config.yaml
num_classes: 2
head_dim: 32
adamw_lr_other_params: 0.0015
lr_schedule: "cosine"
Rows from block 9 of a small class-conditioned image flow-matching model, named by matrix and row number. Rows with one number within an expert belong to one neuron, the router's apart. Each number is 128 + 32 x the weight over its row's rms, rounded and kept within 0 to 255. All counts start at 0. Numbers have three digits each. After the name is the row's rms in percent of the matrix's.
Before each expert's rows are labels from the 100 images, of 14976 (inputs lightly noised), where the router gives the expert most weight on average: "top examples" is what is common among them. Only what is clearly more common there than usual is listed. The data: simulated grey scan slices of phantoms with and without marks. In brackets: how many of the 100.
# router: slot weights (model.blocks.9.mlp.router.weight, 8x256, trained with AdamW), inputs 128-255
# gate: expert gate (model.blocks.9.mlp.gate, 4x128x256), inputs 128-255
# up: expert up (model.blocks.9.mlp.up, 4x128x256), inputs 128-255
# down: expert down (model.blocks.9.mlp.down, 4x256x128, transposed), outputs 128-255

# expert 0
top examples: head (57)
router.0 088:164170148079209152111141163109117175137136105123124146104164151130084124103057069094104138101052127102173079121138169047142148147116119119124114092117139098126114121144118108117118198160082123101143127116116170108157084115139105110130127115129125142119150089030160116113127127088095178085121072171122105168148100135139087144104127109134132177184128084053153080069124170125113114158159
router.1 093:109135179105140122121165085163101178135113077142161172110147154130118139095150149077105114133166212166096051129153153140185157164131140111094133120143091134124156123150117127109124149067131124079113132190118196122134144111081119115156146095152148143053169137106140148107101119122126071057123108153125104139069114103041195154141146074120130163105102158106124174092188110156139128138156
gate.0 101:173141099142114157122143151104141139118204146072151153158056185124069116143136133148128072132168129087095079150155107110118109099091176123124121154183142121105119138162095089112100140120069106137089142128133145143145116127070110156154133069079121115145079128114021127190125107142163109133094114131139132106172129125111201114086155165095136071047144116077096111101081109129148103132127
up.0 099:120138127084154131134069125080125094102131090114109129060128164168124120052162129116134063130101097058092098121124078186151171187100105095104140069126085082131148074157120126136165128187165080194117157144134100066105157103100150118150116179195079127081123109119158103196098135077086120112118141136184105139140138093149124139132061157123124050160144147166146129096117187121146162070138
down.0 094:086131125122153120107099154140164130095181163123174160120082145140154140099158153144177134116089209146147145131082146117124123105089134161156112163156112121067132060153105122091114133150048124153102097131079147128125144121126149067128095147107096090119146096136129134086145092069087154187133108117091087101184219070126096169135103153125120173055135128161120134097130109215191152127082
gate.1 092:172144112140108170110140121146107114157060140147052105122171089148095096126198107119033127118164074148154122131096148201201058122122087128149100148150133146090166150120083124123124073108117076101163154166145078157142086222105061149185105158148169087131131104102207143141090148130183113131153073219136096113129119125175116157136095101126090160090120119159144115117092138121145157152084
up.1 096:096105154174136152105112145077083117111123094161162172170098098185082113145126097169146129148134144122167104111114126090118151164142101090118110144135165093158133169106083147144091147152117106144177152233117122112107160155139081169093122136113184079085193128128126120153110144138098174126118177099113071108139151185096139089121081142109152099162128121138135099108116099090089123211159
down.1 096:159101110155112132135103074092136105089167093103139117141107092165160129131070132096109102115075139164167091108148101133165163091099106097142134136148070154130153200111169158130083045119159109113137072128173055153151108084108135124128092149082132122085126140091104114096140117128139097062153161160112148149099103130183079180151100153130129105148152118154129157101117110088146132079154
gate.2 089:079124079132121091138130094127101186192135119086117151141132165132153143176147137096068139185044125142108117122100167129153129101105116162181113115197104145116105126112072136111161121131155140106148153131104073129173110172150172168146207096137089149141115139117136099150104123100125120092106153207102116135156155102182105090209097119151144117114070123139116128165075172097170048092160
up.2 097:142137088089199186099114124104171107135114148141195049140139108127124110094148121116158110165146173147106139146056179137107134139167160093104190129042111092080133138120097109060152137139076163136141119054088131102150163120105127106217092111087107114125161142107157082123122113117121077128157178099146083103166113100105142060087112123110171118073130095106128116090108125140167131145089
down.2 093:131100125178081187089162108112118065136163160093203145142090109143143075135100133148147097125125085149132098116083182108163164089121121173104098134118131098138137100096127084145125156157089078131104134127102127136136131132149098166099164099145085106090135121128133173158174136114114156142161127083178165218088098151125105169090158204180125110141162107180156126112069126133074201164099
gate.3 087:103130117136114131119150112120150098147156131079154116131142110135135119116115094141124156141147133118125172048153097105128145099173092147085135163124070121118140156120150119036065122105081095103141161144139179147074051149137119164169095106124156154106071131115064109098123162157116093105092121161102089111138156108132129128121154058133122170179071123173123135122072168131110146145111
up.3 098:126110099139080063131151198141094122141090116184125147117091094139155133107099131119142085077166089110092116153151076092101141118141133118072154162134130130109082086155150128078046129077215138111142181140117087103168103127136151135121128156158164090150156173086076155106172062152178132147079105150128111127230186134131154113129120157184115122172135114128147139072138105137173189152148
down.3 102:120141142154127155122163155093085099119170120119147127091127158146122121159131137118156171164118103092146140118112151091101129125154169143132183096143145114139093114071193102180122021120127077093141131128149154124077121097164096053156120114167162079172094212124158102096158112114162093101145063174126151115128223069100099175082127187131122094135108127086154118173162153112149159088132
gate.4 102:184155135141115168120111139156152105124132173113165104150164114136106100097174154076141107097160120166104150176117145125141180120137130113062149106145153135104138101049116123159136087150145149153079147115078090125073199196158178106112170095126113150110111094123082142145189129147139102123122067112173108068121172120100121156163096127053125122112173153139093169172077161093139166155086
up.4 105:123114130136147071127100210093143116113139107189137102157101151101117101110069160132120102107149170160107117046077151163067161142183127109164155109071143121123123149133113188094128159043157156142156154053169153084128144155122151163077140083156072092161172126115137164115154100035154158207129190118099104111141144118137159104120139115135139181119126110135184121096095092179168100130135
down.4 099:140158112094155123179093147116181110226136142179089125118089093063100075156148098095159128135087106135149058093143132065088110129139063164122149133123078126100155060146205093154159124169125176116092073119072104117140113133121136136198146112150075157146115083193181141127150133098160088130110105133156122117068160156151125093188144118164168174126132138117101121159179167087173121141131
gate.5 101:105096092094172175092121189148103163096141121109146129147117140153149184157143122122181075105130106131048148159115100106122159123203206124100135198106166138148178171111169140095158109111090095091086096127154081112126078123076134133163108178118105153133089117103088140140194088112110092113099167110122132084125092159155093143143152172180155144085123149076102139165149065102144089109199
up.5 103:150087127088129104100122161164099122107160171089111100125150185098137119178124143176090067097145186091155054084172147103084126171103157142073117170163203180173132145059145142128086175172093105150128133185084162121139109090181139137125091138132122123126139141126149177118145130178118119195078100181109142178136105096107165125192131147116111151126141097156141132080150175158115076169136
down.5 100:122100112103131053158146156170154221161162114154073103125138188111114115119129160147194100134136145147105093080102079091159154104121169077165124127116124150108147145143112103089145188114065122154139159180203142114122089100169148109130111159100087120108153075133122105156076116165122139103073147154136126143199106145111104137096183157099154110166121144180205114150119123123102130073123
gate.6 099:107193188203084112105123119122134127121104165090125127144050078168204183139190132098126103184102150119095141119068166170127120124089154120120146137151132135080157153166150124076085099111120123111075130124138095115095147186175174135144174080125216130140089099118122129154126113222160148105100154116134095143141135138120108169094106107057105125104126076141183104155145145074160115054090
up.6 095:151117144086181120133124106132134082176101137129103151082116110083144092151100088178144110169152154114146152101093073140161113115113165135185213122142129157128131101134174143146078164203104123072143126126102136103141147117119164099168126172140152107101098153166135143173163114151146182155141067148046092117166157111114115075126164113181091125110118134168095123182177161122099123122125
down.6 091:120071093090121150057103117101053121170107184160110117166138150084174102145112177127131158096104128146174170118139169121133099094070165140179201098085086203123064142147144120084156134122113107101081093156097075148149108114134112133101145121105119078109115140114099059169121172050153101108105121090125109124096128142136140159104138093085161182092118112118105161103096155121123093052150
gate.7 105:184077049084072096064100107102079144113174146135107115071133148142126095148115132094124165115170088090080092095095094094109111142152163154093139137083087102101110151137123145122102154144064125161146152125117109092143146168095192065123110116078135155115122141098140134114107105075107135180086102149135168160155159090039159130208128121119152172146172137118128109145102100077123178134146
up.7 103:114165166157192181146190171082162144137108130079123140136143069131124084114141105080167068131160066102130131210090146138138077159093080166137154066119200125120163106172107130157082120144137120199063148142119109134093078150136081148109127160179086120142124150104123180136116141144106097121181158103149093148131105139135102116146095144104124117120123120132102132096163130127141079106059
down.7 094:117135103103183127100161134124130116125109134135108172121126105167110148161122107123133134171141125108082132070114191132098138161095110054090103143165168082146179100101121139159146115196146108146097101150129171096138150131156110101167139112149117126145098105126114065131132116148140180132110153141113114079093102092044093036204127132150065110126146071050127094167092100159143132123134

# expert 3
top examples: limb (100)
router.6 116:125108106164064082184129122116111074149164112138123143122122066159101130146135107127111128143197148136109159124195108180172131140181153101174197153102138139107152153126136161140169185089078115193137123146139083164099106124138142060151125103141111103101122134126141108130131146119185097148050146101121065134149142140122053133130206202101153110162143114191122112105154117122187142116123
router.7 094:121157139144073160170116076104156116113165108171078056159160101142083121091109163117161100136143155126122144225110116141151079083114032103162108127161150156129083072118083164106116212109111095184129109125129105112091157077069119098126151176203099131100124117114132185142110134150163156180137100139143150138183111127146109149109095133151109090179084125163097116136148168066101112081089
gate.0 095:112113080116132116096187164162106168161159187092114081153124114174089153096136176110114120096119188184071155120101170148150086125135169191148146134143165132098079111123155133135142107182132141179201189123112114092161110129117069132115173125176134113104068163087096137133103063095136135135143063095111172150097063150117083098121089109101111118083106123092101161136124111128136152089129
up.0 093:108142105132113126102113164186095118149094084184085106099142129116173097092178121099191155125149104090133157132120136067163126094132159181131105132083092090155159101147174164103115120115153127148107108164130119143142153219144111105123113126096118164142142153151138094116097087128118119147142145158159096091119175096146115068154137199118119122109138124148095103172105152123141146076131
down.0 105:202172111133148129193130150129144130104099105099155063065095088162134113136130107131156099095132144128153134095184109147144131125081139154118145077169168104082141073101125133118175128113110157117112112145185189110109153185115155090124081080055089136081105153127168084181125118124069099089102125136118136152164160109159161099103158156149157160142114182134171127118126104124189125122114
gate.1 106:135137113121097125149158156152098138081172131128122096140134145050125123111119140128141092101128119091100130148130160098087133162096166162121090129138149139111135126149144078151150101098199140140128119110130144116171084191140166119135083165099081122073153067152075123144150124204136145136108169071113138130089121095144063139130079128139143149141092127134113094126106131133081123137167
up.1 096:133115119116082124123116108150160160132164094120146125193146084122135080035157122117125155126124091127103156151072162186131130146094070171101117059124179176147088121140175111105135168069113134102126123103158127164148128126104121125136110187165101150128145088114149126120167119134150165160071095111095144088123108142151179133151156164125124130172132171106141081097126090093164101163174
down.1 103:176145146152094135133189122110105145123081128136160141137100110123180125175123180117157144153087095156130126111088145147129154132129147141123186069162110140158132126125129105181181146121148085086192170123131133107088065133148147125145147111093152107091134190121114116105100175130088132137082134077024105188171127122095114090112179165106121101114097113095117173187065170088133115106104
gate.2 094:157085153204097153158139130064128126138129136111105120190151179144173104064207154158156106152144190135125096101122150115100143111087124118105098094103187089076142135099092184125117118154083085120131168116208166110122156068113142138113108134156152150181098133117163130154173141117127051108153108083161130131122192151150141171164106172144163126132137146114171125106161148128122088109197
up.2 096:123081132230126094172142126141112106113144149148082153099130074126156149096125100202097089114119112124072147144111124067073064145172144086167135108089128171149134093152123123130101149095129168132124130115138112123165123102116097131138091099150092174115120104166199141199177066130108133146127097132132150157125105126122156129103127161104102146157139108164144167157161120091143125131136
down.2 095:103135144161156065140144103098113178108100186165149124185177156161095141106146094073105135170088103138151143146144127165142165095119151143156148143139111139134106094113117180205171191102128185165105158185119128192048157172147083107175190118103120216186135075152093136137130076076108089136217140120164151118140138134180113110124150133164110096138166150117137148132172128159082166160126
gate.3 096:118221116167146076097149101072181161111172082112121161136163137152173107118154131118096023079131148104123127127176142080170151147180085178077162201114170127115177159122169096146196131134119111113078102106133113121109142127139144103122150082130126104105039148124163118117143066145126047110197081104134108162077071157092088134130113125148118138147194127092070117108077128088161110081119
up.3 099:170127134108115156131089127171172151093171119170120174159110110154070187101171125135122111111163118167117184192157112084146156132161104111155154063168144111093151145116156103175173154154128156182115155211142143169166117111135100105165108163140179078142164089146152107107123118046136085108144155178064162184079150111069080128120125173164196175080091092090164070148116149132112081095128
down.3 098:103097131122187148178172108132090120153126195113109112170072175106167171131172152161165110178108130109090065133152139085122079092152125147107128162130158148086165096175087158111077087184086153116200135095117157162164074078085196138163110126177110117131112121146155149145097140127096146133212141092140154097111115137156114147124102117095119154133108110169134100106127161183132133163121
gate.4 097:161171132093060118133151097168104124145111143126217097107097151204174109165092158127105128111143100168127171140119161147115101155107163106139096155132076086121150148150160147129112162140154088139127198147107108157097104143119151105153144142131122176135144097127105113129183153126067110109049170127173145134119082169132118101130086087149092070172116156090122194159163110111107174097105
up.4 096:094074101145150108081132123125124111207153079126085205102078143115093167101133098114123144138080145109196178137087075157093104100098073119107160085130148114061085119043226125105045116110127100107136152107151101097106137148090140129126064100138118127123111100117061113110070134126157141157116083142145157161093180135098151174099108109077143103160145161174139122119131117119141155120056
down.4 101:134121142180079145117141171153127129109125122144141100103168144061100070070082151144155119075148118101134220144125126124078161171105143079122139137143133190101113066042184146152143096143107095172146083163078075142173107172125152147198100167172144159091159150128141165136156166117134146144150132099129158153157163185097143142091086153149141141145176087103200147176099203126136141138180
gate.5 106:108146076099161170121131093118177118123164157121130152112105102124160100096095107122193114119134098132149178190123137108112113181079099158137154119132159076096153164106146135109146142103128135091167122136129164074137180134145030116091158136105101082118179202180137081080130079124119150131099134117098154166102123098102122167120146125102109144202104100155085163159152153173098115184123
up.5 094:135155164109142162101070116160105114155126156141178123100132073079117086122131131101160164170145166151162147141178112142111103193121089066131112126122163133153105123170143104073098099160158152118174129157058160071120144095078157112117074127094127123082095099097139150139119181154124164157157149112151139146061094100173112064226168132198116147119120097176099077135180162050176129102126
down.5 106:070156131170137141120086117102109153163106117146223171130146119095122103145154122121127083121116073108138129066119183097091144137111137177159112169141133113237141196153085134055088115144154169121160127070116158175162134113117128122174128093112141167101169139179229138169172131145132152149067095130143134164143153144072081169093127176114180153126142093131150077173119147115126120074097
gate.6 097:096144137097082152136110123175126129170135191168151133164128079078176113178146148146103144162097125148115107158119150121105164131132185175120191129140125100097126090160156168133075106115150142175055145156069141137182072100120134098170143153154113113140069140100164151074106133131134080136186132111148136119180132191110176112105160138092129170085040181142189152135116051162067124112156
up.6 098:218121123107098127122133097112136158142090173134137120134124152095132081180194093112127226113090145115104160119121133178133124128245136136124092038207151151115099106171082144107172151129134160098149150129148121099102093164087132105113126140118154099152176102176093203102116108145128123118156196130079134146083057157139108142141117079126126079135108167110165109193099115204127209157070
down.6 094:166147139134112120177152160130168197145178160147118133213108148108170113084147167127079154139155103143133104096131144166163156148137168090139157098191099110089113132139106140075192067164174178115125146124129151208055114157110159042116132168114112151150135115106174126181145149094090128099102135133156116144128109088110129143076111165111091176086087132165140161079065134138113100073072
gate.7 096:150174105067195122140123151094147103091121060127116138157145123125221120166081117137155162078155160158168116080101130086147126128138186188095060075108088104130180160184121147097113135132151122158158087135139113134142107074147103187113143109167138077094138111181101129116091153118109094128096091127138175087152139120098143164182085121080148165159142147178091119127125129120113130112111
up.7 098:124137135114158124147111072164139102054125186127128160118128172185166091141125127173162149102169183189096101110183129109162178148106176118143139178138068165070120166153155137159118096130080177075121084091159164132134083124119171064138121156162096177121139082150101196123159141148121147095063125122133153176114124083143146118102115095121176122158134171097121115103144123167165134160126
down.7 095:202144179151133146165165153138145114125126082151169120125131090146144119104125132055199086134094140150148151104055171157179140110101125173048057127090080149100128103094092193132148101134065107158153108153181142161105106151108173133120128104118203111153063124113124154103151124147145088116099176131085138158079112081177077121119071056188124127146141136153138135139173131080119154168135

# expert 2
top examples: noisy (76); chest (60)
router.4 104:090125126137142130139145098095132151191182153103124136141097153121079167089142132141165130064153142040184158181128107157136097117203167173115130146109126151145145104142154123154101137076093128120130138142115124189119174105145142105124115117159097125139105113110083136157186100089129163122192070089173168084132112149102109070153114167110125109180104191128177133166099133130112109167148
router.5 100:159147079212202150086084107131029130109126106115109171124131115111104075144137074168087114064141107133205167155105151097107134120132083114139151100125162158172164182150158126117101157128119062143163158171152128159081150141095112133111145138142142096140137150107098126139128139138092097140131107124122126115152136144084095156083155072077088167162111122116076182150095126162188076145173
gate.0 107:118107105124183131132111081138126150068057148088098126155165120145129161099120169129077081147186085108142170165184110096114041130111096117154080101118113104124150108069147106130145174071093146152119108242138100144128058112098147133124132119132131130190097097177168133201086117110113129115120146149136153180098141121069110200099104138140146103149163139114158173140152087098154140113116
up.0 106:124122109165165109117118142119109099104160123095059122125141127083122057148148129079142118200128187112114121157162094116119111126094152134158111090083120105096109146167112154106195212021072167160092145115245165076121124158101092142154159214121153106140131142124100103113170190108169147111137100114098087123161144148101157184091131158127092156160113136085117132122088107136166101101159
down.0 096:132112093090135129098172078092134164161072133143171192182121163189113184152130138142126093156196142140065130077139174141140079143123161110124144078097170118123147115146176164115115107142107155160187143132125164086120115164053124118092122080189171097133150135205159154142092155177156101154177111133127132101142158152081091092070184068116142121161134118133144119115159128065117140123136
gate.1 105:138168207178066108122108118165106095059138122132162143095146089177108139150118096130135126135104130123176130141081141142097208120091167092104079155182080151084178103182174122108146136086181172082163131130067111108138134126120088090131153162122157083226169067140113139060124129117085135135128161134125133127133133152107045118172120150100122123122123165082113118106128107091138117130145
up.1 101:140056117170139098135123107161156141147112125117091154049143109126161082085146164108171105077137170042119153097144189131119150144168113138073143094121169148172092140192110107113178125155132132158139130112083181092075111174159057141192094096136110165072155153129156113065135103136103144151189165136109142176147179087123089055108120147156113122132152127184177154080203100118101150124133
down.1 097:080086163117110140141112147132124125164127122151211067095168104160153094162135092121111134102149102164095131135142134109152147145146092125117112145127101106079127160128072117154182155182129094171134158147132107128099120140120155133138101153182165147189063115102146148113094107094137101097119228069119155152075094141078105143113140124045119144180165179087171122112155183117099148177107
gate.2 106:097101094142102110101171101150118136099120145059067036140119107137125137140098162121134122151090175090100137099098171157190120121144125064197172151126167166152132150127166146144147112135091148168161120143168200182143143111144179140117146130049091144136115130135125107080107139146152119089161085127202164140149133108183155062102164111170145117130081092160105186131137170118184162136116
up.2 102:106173172114156126160089069190196129165162144113172168124104174115185140124134087118106129054100125153065131115090137162133160141153167144154129152099116154148120185085121107159098169121099197085113120126196140115125067130147155119168154147116115161125115169093109133158093084158161174138153065113158120120126114085153072132090128138102129127132129125118185102167113143106143194147119
down.2 102:110129180140112107072109155202079061091146099138097159176111096105173122134165149035144148094154181118099146094173128104133120116144119129190092071181162113153050113070099095115146110166105108082087131133124126117127124070150124140149123113145115099127094128158114179143108116119096159119152165129104147140139099131067080122088152126106136128091145113132154120077128188155186147109078
gate.3 098:154156100103099156100123129092170123117100155069108125113098055142100109125105150139088106155094174131094121156105133059194140138074146131131162126177239095156080067136186119148147155126117105130151085094091107171123058106120154123106141113137093058111078179189079167124127161083186163111155189122164089122113076109144098106112162100143180117172138120169108140074157097080105121142150
up.3 094:142125083100142154111107129121108084087161111127157141079107106034114122163148155084143123126089149141137214140110143125073091149124095101186094194113114108148156154084129111200102116088185108113120138179122151132094168137126148122147177108178109155110059113115101124175144132158088151153096094155099165163074088103112110102149121104137133131113211138185132115175130093123079159125197
down.3 103:127132101100133134130130064162123131097130067105114155066058139129076131111095161147166134115113103065109155132109053096109109094093153137168142081196115181111073099101130150134148173103145138134198129104142137119130087155124042120058159137172133142095142094191114084092176108159077147175133119117142150086198131141145112102160111138074124113113156104140125090157182161131142086131172
gate.4 101:121145125111154096158105143126049142148156211093143108139060156134072144173158102115127128096110185072169151125087180149158167113164143141148124131103105175108203125175120122099125131127100151137114100115169179105124103124073158120127189104069139188154118122142130119137195165134166169117134164102111117141143074116133115120124089133098129096117171142125124177120179178137140107118191
up.4 098:139148128116163131104137124089105156140137138116101073180142153147080097118133151171129102102120160149114153120104146162111171069192089130098110116068150117146136095218129089154099167093096153105089131179135111115176048077127136120120163099142141118148100121161154112085137157081143133136127131129102132182168171082135170156089105092162143110153124155110133157162078119097094054175083
down.4 099:150164068130120188081077150148125098167163099153158152146133082137139118134141134071145159110126129103112167128126180114121111134225070186156106131067116151124141126149149123145165105083119148113100120136128167147097194095158115176126097170100167099157091146133110154129106070176121165110136167152120122146147106126198195077146111201172112126127133145145112133076047163180146129127134
gate.5 108:111168122107106140151188156124114109139086129149156158083142083114171161131106066191144139144098159132132142115094169127095168152125088102250120133099118074086135128154205121132088190144083146128121150057142199063136129126144142119118123124077145187172117147195158109086100155143152102137154064115142138080105177192166193137129150085096128110084139114107087114150097166108133113142142
up.5 100:156079095124150136132130117141099136154170117104150114117173126097086137143076056131092128152115102122071110095106076133174145123165098144074160119132170139146074148136191183150151093096164156171090141133107129172141080116159137162153125123084081121050095156098136177152141106126117111135133100159104108176122178176135127105147153133128101134165116071091165121145083100097116106107136
down.5 096:095132211117099159103093133140132094193087076153135093095118114127150122120130092130147142086109110165158127076121174135107138134138089188136144135103082133136157115131154121163134094092089123150078179138146076132118101134149159110136085067098149177120133065165119056138193163108162191088113155139113115146131131082139164118091173127104173072103106117163093110170176138085143147166102
gate.6 103:120092131112198157168158154165107110127139141134145194102156065102150136122114101145084138114092154126089123141176163089138145134151158163128128096057177071090143138095071144122116164110173067132101174138143137129208091161104086080149114168122160097169145120152115056121181098125163127152149115172129079112140113161082125095135148141133122162164166113118102118138138121072158098160147
up.6 099:180104147154177088187131131126154162030153179108106161162144158176186117118196116151130096140089112082119150157101150146087113155090114189117150185176111115188123113102128088146175147142116145134163159199164125042120098138093108162125100174160077120143173148133125132133102115117136111116093119143171152101109096169158134098143138120093096156139164100136100119130119094151093155083167
down.6 093:137125128114115148137123099090116077116165072150133139067094193031089109128195116098071098058105136150145105129140104085127132109154186144171157109142093112155171149088126117069194173101144020153189117119163129140107162139128137093156096140178118112139144128121122130075138112114140087072102083158163144160162128116075031106141111130126113109133121112163111116109086090071057160108106
gate.7 100:134038127093101124192036148093089097121130189129167176167088120110152113137108134133127125141126154138110078089069124151117026093108124098095134106075140062140133158122085070154129098166082103182097109111168123121070177140102094094168076084140095116109139127126175091097128120111094213155137096138114142092175126138082127177078122109091171183123139146139121125102125128103157152115109
up.7 098:174096117151129167104090131139109187133122066084146135143164123134133109134180128096126149081139095167132077104143116067093122118171185121128146127164204156105106123092129141102135064171073160067135140125089171116136153050117180092138087087161124142150134133131085111125056099166091123084101142138138108115134118135169138131192092123143155078118142100109168037082092162188135125075101
down.7 103:139154143108101126138167122104089119141153141159128150117128118156087066087049125105128136206109170100086118175118139165058131136150152145176156104123115104154051164135085120139123111192121128094090127103139088081100136189082185127125156129118123133111133180172177164087160117082089124113156159164108143141159099141128120119167196141103095166154165100105105087139096135119092146123116

# expert 1
top examples: low contrast (100); noisy (86); belly (61)
router.2 104:072075116153115154134142086127126060157128190089186175136125080139142090160147112133163121189172114141122111130132096114184143083132094168151087115152191123132119151126147140174094112153120108051195073093145123095166105121092059058149109122089174145124130188191156130198104126040128137137117151140152116128147137165113141147155119145089111116137082138081110100087080116143117140134146
router.3 099:090111153077137142118045097172117144136076074139103102151167178143114143161133151172118128207135107151119119084101162122127076104153094099127160119156198165159166121098207123108134181101080104089122100154063066113113140138093133139138131126168094133139122094138170141104139134117112187134085089216171081084157117107152076130155186129134077136142111160127105145143091155141127171195157
gate.0 111:105122084143127100128157092107116147135118111159140099115156193069122125126153090151120146094066092138191119151107148173132126152058100093069064133149109103100096104120146135103121093120107130098096090106116124091152117144166094123125180106141149133129111162126119092086107121168088093133192165173147171151120137123106160103148141174168107166093108135126171111148148161148083122147171
up.0 097:090110095165111139095134162123120171024121153146130162201118088128186142132116120138107151136118105135100113126123065129081119113118114125141136185130118088132109097169128095126198122166155135131120151115132102140089181162075115113130088159132133149136077125133127097144135093121189187118112132136124075145121158127121096120104120067119116161066130138181130145102102117139150080155051
down.0 103:072099100096150117157164180150107163134121154099170175125102168182094142142056114125122085144127100127103139164131142129153171160168142135140110111096077085092161117207144122062164171129106095109108137117133111094144115202094071182104033128102091107109128118109095131144196053136142154160182184093153140157152088125061109121127128140130163163175175037117140182118164139171095142139133
gate.1 096:079121067156131171083146144149103099136105133148134069163142055122100128116084163061115103125169079139107146095103092115121134114115098143171162179168059082136078154187105096132122174173155079126108153122144146143122107134141092063039105036130077161147132168090171195156132132095112092061130110124204109118130083151146177132101124148109189128090111140094147154142099110105124154123174
up.1 098:176131163136188162108136087068139128126209090142121100090137145104100105129101136187087133109126114130085137109101132102117108096122178144130062140140182070127131128097127130139126161096077142079157085176122119103089089146161135117100156148167156092084134180117080133142178189148099093145063152090113098130075077173117115105116169080119118119101222113108159092156118139107098206066157
down.1 104:171140152072137148153128167156091091144166120058064149098116141156073117104148141118129063143147115163156159152130131177160109095105161143182054103091179110124155126070146087143136114146118120140143106130109143130083134128140147095147149137136139138250100140108112169152085090112132104170101062111138059103076149091111120140142143089085146121116058104131134129127082124137164113143153
gate.2 101:223147115117152149141170123080062111127075148118130175115142153120096144156171152099149138159173179116101113136125173131096084062223143129141157158162117143143036113162108106116081166131160136137178118138159095115179088054093116146114084144091123173146134171183154124194155116076102075140119152201130172109118079119124172121136157145107146115131083103079173090098081133159094099157166
up.2 103:115119097198155105111194128121172082136145119117117148133096075136092068071129110098177168139138105125116109110112152101096108209154134114126128121086146125138068119132192164181114075156148134139227151121116114137126164104125122148081130144122163080174136134176146098119145112165164091111125154110117140126119173102131171118070096065150124095110073166080103086098148111108125122124125
down.2 093:119116194075167168121113089127132137126113155143097105211124123139184088079212112137196202122138105146106094130099154147132181216127136167135124145125180156179108133107107071109161168132163136208129122112099059126140129141158111099153161082104159132138161131153129096130130122091102113158104101183099143119137136097132144131183048055125144083119153161124145142150137183142143087123098
gate.3 103:095129074155105095150101135063163170145108126137174091112148159075095096132149108155094101105188124169123146167165172124108061083142117108175132119119154058122107094130143097090139106093147120111123100102154115097095095156146136132125163143179087103120096074086150141127097138118139110095103108066178129141154132145122105193141133184143167197168102151135159169130098170123095157116110
up.3 104:174178140122111155136123156108129134161151120136107116197096179171117125167124137157152121158099125111148159058128113118128115164154137063152122124180100142087074141183161090106154176148080127128089123129084153161187140148149154111072160199117101092136170119115095153164174132112177116105119137106115130093092088092094149089120105122128096143115134135102129107172063086080127110106101
down.3 108:180120144114150114140166106175113129137123151177102127072162169051127123116139077134095132132125153106128151164120122092155110104173089103114136100065165082078157123155099190176060183143113164094090157185125136176148124165129156161100142090109138121085104123125118111153158097183084126157098146155113156074131194129070167097110156115106153107112193151194125154157147097124175101137136
gate.4 099:141121140168114119123131118154150126089168107118122170106158167069083135121104098122087136092042193106153103161104157087094095128118147122105137103144163190128138107160087159118133132123098141136145136156187095124114151184124133169103160144099116179132148115167150097125112131113149179157115133071197160134108128124134218133094126119149161162149164166128115136147136146086145137151123
up.4 097:104118164114174109100100094135154201146098108121117153165123141136122123153153132106180067129071085081170162108121175145082135145177072165081084092118168121144117108109162096200088168172108098114162126112151148157114125131085085087085072126152071074118137127154182056108116101163108105142198105058132130131200151128122100113132213119144181099177155132118101138137177161131150157108125
down.4 095:067079121166125093117128089126129129086101126145202108083063095125130094156156130133126156139164112080103090157080126079145133064130167088109095136094117078092123127117112152170174100115128131182150203141140118164110106093163090151133132074181182130140145123168151159099184154172120122224110166130143117040157167097200191138133107115101161164148141119136111083132147206165104058134090
gate.5 098:168160137219079067103107107097135089188061135104154134154098109123124095160129172128064108107155084108160188146124118126139129110155129071090141137095086115141111156121122176159094100149108153107123120181142093167121116143104122095054093171168097054123125088110130114155100168130066166098101049143190087150112140164119176090118173137123090128131141173127136118150097096098162068100123
up.5 100:143116148090127159119081124156175157172111149151162155132101192137073127109137168111144110142141100125157177138167123082101177112138134175168150153112191182165114189134119164074143153134180107158152155087143085117192113095095095105133094127065150131143149171159094094181117090126108097175161095135156128123164101065117138162158113122118025148111142108137127186169148139177152130132145
down.5 095:097183134163144119078105117119083136132165135141142064090112203132058166100111196147129132100120131124140104112199118120134169145141075185194118162197110116156134077143141127129098114191120158144159134130113100121154105130094171129092131107143107103106144111131143120106166160099137068125125114091104146161149141156127079151095132195133130188135061099124166101168129154151105130083079
gate.6 096:133111084161089146130098129064095159140130145095136121131152126154120117113126137167145145185103141166113096113107124119146108106047118096115166166111100117117136124090107150137174122168157126110143150121130152165107158098153162155183083078127054079146128148091084135135099187124208122228110122089158159128137161089117117094153126139109117140158072124096100117186160155153094136149120
up.6 094:106073134129120151172131138110139138142090145138133107141149201123123117126161156083104094172161097081132190133131166085108163104081070116124124103123122164181063153103138140108159154093134146170109150161162118104122078130125112165242140174135106136137122129121078173059112116112085133094220103161092129160104075128110151084169148166084093168120099128132152155163098110148089125161137
down.6 100:159090217160119172127171196141109133125160160069093150166141172120128136145136145066157127153136121106204160152101178118121154109173133146107165153106178145220171107145145159093121115178105119130141108118111132094164118171116170157133077108151073160128175166138139071142092095091152153032106153131150159145119067151096088112106138141165112161114149100118088140122078117090122157043164
gate.7 108:121108125152059144086129137173094092134116138105123106099151187166103162124129104108178119110087154119139115152141137147144139200159132141150153119136132106105152138126165121095138142146085145111150140155132131117188143150094111218105055092155085102083149151098051136104137115094144095129109145177119125167123077121118191159096176174115166172177115115139130101159111122137146120121132
up.7 101:108130195125109135159113081135125122150125143036159193167107140110091114122153162089145127149166050165124142079158153121132084090102044197137128172207149138136127133132117159143178122124130100150174145131115109071123125164096094139163103135139160106111154164126169170112113012173102121120116123111135156122110079137109158104078148202144083152122144155124169095110129064138151136132129
down.7 101:117110063105172157134070093147175065100128087092190124138144139145121141148140104036104078130135139134091182115156163124155135114181110130125133082151074142165115116166126103090128080178125147213153131149113168159147164109147143146189162163148082141145152146101072157079112106138132156178107127176044135126150123085169115141175125154189064137149142134204126108092125124046145124119161